Weights of a small image inpainting model: muon at rate 0.017, batches of 384.
Rows from block 12, named by matrix and row number. Each number is 500 + 50 x the weight over its row's rms, rounded and kept within 0 to 999. All counts start at 0. Numbers have three digits each. After the name is the row's rms in percent of the matrix's.
# conv: 3x3 conv (model.decb.0.1.conv.weight, 128x128x3x3), inputs 24-31, a 3x3 kernel for each
conv.29 106:471461513512492514547535465515474466558509482515514530522522525479477520453504520489500427435473352481513444485510385479463391514609421514511533405520445482451563501441512506479454542484473440516487452494521439536533
conv.30 099:490533538546520529521517503579499479472445451495494481542537535471512508546536548563567493477492506529564493568470427519529413455483441567517513487483433412406381462494550508427481467440483520476569494543444563486488
conv.31 100:492484515486497591434488580520472458492503480500481472569507499612519414613586493482530461462546505529513595557492574527522522521470437497531380510510411456386441521558512435506500479522532442408469408483412432512485
conv.32 101:489425523569479523636543557510433460431507482493461466514517552587548552510484473442399534522473536565517494585507509533459421526483529389486448457445493436477487493517514497486481518532492558496455448540473477496495
conv.33 101:592601488516526513467528622540551506521498442538593525464528454471529526522602542476516527496507504504467455549538481513522482527469458497541658477532595534527471498450506518439503490516520505506481467524495500523485
conv.34 111:540499475522554398524466450504460524540550505518530493494544523486514517495498465423427436485507589531591573402463419446484426430522478475453500459481604513550563511502461570488507521517503476480603490460535526505543
conv.35 100:533529462582566444499471460537486475483506502517512480515491556575525495507468484526519436520553429465510431508464514508502476490516482509532485505451566509527449474471505476506543457495511530612525549515552492441512
conv.36 094:538592474608616520571543435433502456516505494600515521539527484554532530416521471472564461517490403525474413541530566470536455509535500522588627485544572532577584490515479492490442440459450579531552445465553518514518
conv.37 104:483385547431405523462417506490496457536514516506492498409402467482488468473471496522504535490496498463449453476408404505491479492419468604522533440477477478399433501490501472514491518541483490616621495535562430481465
conv.38 091:566529446557540468544508518510492472522534464496527510547521448513495490508461514566536579489488438442485484427468499529457502547482458421467509502572528577437454486473478538485496557586482540542600568512489482580514
conv.39 105:493533443404499451395442426476454561455490500516462507437456528490573606479610594450513473447400457418442456448459495483419509417455421493526433632537542532500426586516485489477457542595515504485574488532559445459445
conv.40 087:538508593500579433424514457445440436493431515480489473471495486518465518536509452518447546458446473362363528542516541450453499432520497487476491520549469535550635465456502462527501466517446520477542411362510530481534
conv.41 105:559527556457534597503480511524526482474486482476489493492519477507513533519529509498492502414391480442412397511463530592523483560567523378398434454446507453514567516464485485452517561486527541656543505602555429550640
conv.42 095:467481396459555439506512494521501488534520596481531555502532522479499497525477507466504402440545526502549489548607489480571471465553472523636582536466537473537373564563488628544513535548484471514498469542490443506556
conv.43 095:495520486501502557477482431441496469493498524447523501584654643505628603590642647551610667545551613486561523457486513436517474469505534539586620512552614426490529548474489470500451514520492473492508552538520524541508
conv.44 095:593522519603483503544597524465518499552513552496458487533501542513508493526470498522536565457540459447460515490476520499528542465492474533566637420602563596437492517558515483496474555557517514531533511505526484544470
conv.45 096:474524505490477545492460497519533487531553468543498490512543487415487473450489558568571558585597749555522562545586547516521516459408491525490529532494474512469516423472427454545438507539483489467501531554461463543425
conv.46 094:560505548462469483460475528493506543403408498466460524493439463484450497521462526473489491521485385534515487515471484514464512491426418559478511502442493550426493433481486513533523511459553420476471454472480463457502
conv.47 103:528488548534461480531448443487529583471516512538586550540501478473476455485473513608539454583495452578490456560544488504471442533484467488482546546461535492443426475575519461515500474532507583522543522522564471490575
conv.48 100:537517502514485446509448478488526535465510495481555480556614484499519403474473351612559491557478486471440462430547500470533537493484481490469496547628520544490507521523476538518539549469566495498528473499469491502479
conv.49 102:473460512538419556561453416516515573550541557485465519503452497485442538461403494482446472517461404578579475482483571495547547527506505506441510544632563563557534498453473472512458477492495487560501475531547412528589
conv.50 102:397454372447529505529537531489491498448458511463529567452459503512444524456404460562568517486523474495490436548535535493510494467577549546486553518504485568526534442493495446460529502518507495476513496509404567462478
conv.51 103:479513501480500453454476412499496515479542533485464497486482437443470494475506484383465499450504432482431511505500516500504549486482491484503470485526574493518519396522467498535492532574484530512464488469473519579632
conv.52 101:532485522578522537576517523419449509452449482424418490491503562461539535457516499480530515568562531592493453441530542508552542486553458360483654461523554548568537484483524454459484488500524467509565444467483511451518
conv.53 105:577555495500424460526450482500501496509528467543572525543503462559506441526490464470489502571505454500483407438576492480482369515545417524409435440325492444354526475480505517530529518528573462376370504422548543617660
conv.54 094:406395434444402516417443440472490411470468428450539442448537436429453438447469493515472408421454430587544483470417488508464421501469418466547565504487373409438440484515520570542583480513540449505463416506490469495491
conv.55 100:476478424488460449532473443449437459494431503478460530474481494466520464514508472534478518500455673506470549526488451479524548532456543513472572472500518500571503580552616534514562517530512526482479527437522547427487
conv.56 096:485505525511494522468511547528469469518498464543524463476487511499520495510486515474505409459470489503496523446497468518552498517480429518495592576554524553412527536583490498491511443461495492564539508504397465519398
conv.57 099:519465478481488503475420504482513475511551525564523508449462466474468505442441513587539487513493459513475468526425469460454448440407403371425407507376502481491489598498466491494458526493515542631565499581528454577516
conv.58 108:535604617489546473456525476488487461501454469490525465519610571519614519515579523497504547466464491429505547584498478521440436537388523412512561418476558485435509521472478585438480549500536445493418526533515459467388
conv.59 107:482450488506467415528478537484519542534479526481521488453522468451506499476546489487484463494506500550538522451503478476521515513536479469515474430466399505473516468474474445507546471484539517469524431501412502509464
conv.60 098:569495521562548522557543514460466428461479443499482460529460489528478507562509512509406430576473473593479463519471476457485511491501500523457482445457501537477493535491497474555492481510551474426452508503535447462485
conv.61 087:492564546379494491452440485513493441489459466537473455526520518516506502515497428514575535517548563499562579581573612498510538536538523515484476526417359413474355500502477524522438515474450500524583560576602501496427
conv.62 102:490527530455476596415400458439473496465480429464477490493520520493481501511497450453484399488530474461454487458508452507485500457496503588480505489484472417425491628525513529537480545496494528431528401538490513493475
conv.63 108:495417412556539438558556549492490479462480480485482494515454504483525502470453427541528463543527474503564520497484461469536536517556557426468577455458458556470505498509514492491520438499503504547429511487473521478453
conv.64 108:531512559544537665402548593469524454505530521490514493464523495536534535470508481541516463544458441494556491521471474443460417505491548518567547506492470485434491465548485517555527504563548564508630452481531477450530
conv.65 106:571504473586481397569443464462514494435516504487560507555528477516445452498466517568484452658512506507488436529495539540536479480504462458457459500534502483498583444491493451477478516484462443516479479478497547543511
conv.66 092:569497555567537483487532511474507489527572513490505503480416527454488489456405532450492612488503541388456550489465486557559569498457469432532490530624539391529476478496511517520533498538482446495459421466504433524529
conv.67 101:432419520420448526547491551591550569466446469475444438529507526436455504482447486506387438514434465578486553621462580572572478547577556581554574538508433560439500514440514567506577503553557576450471506439453498446466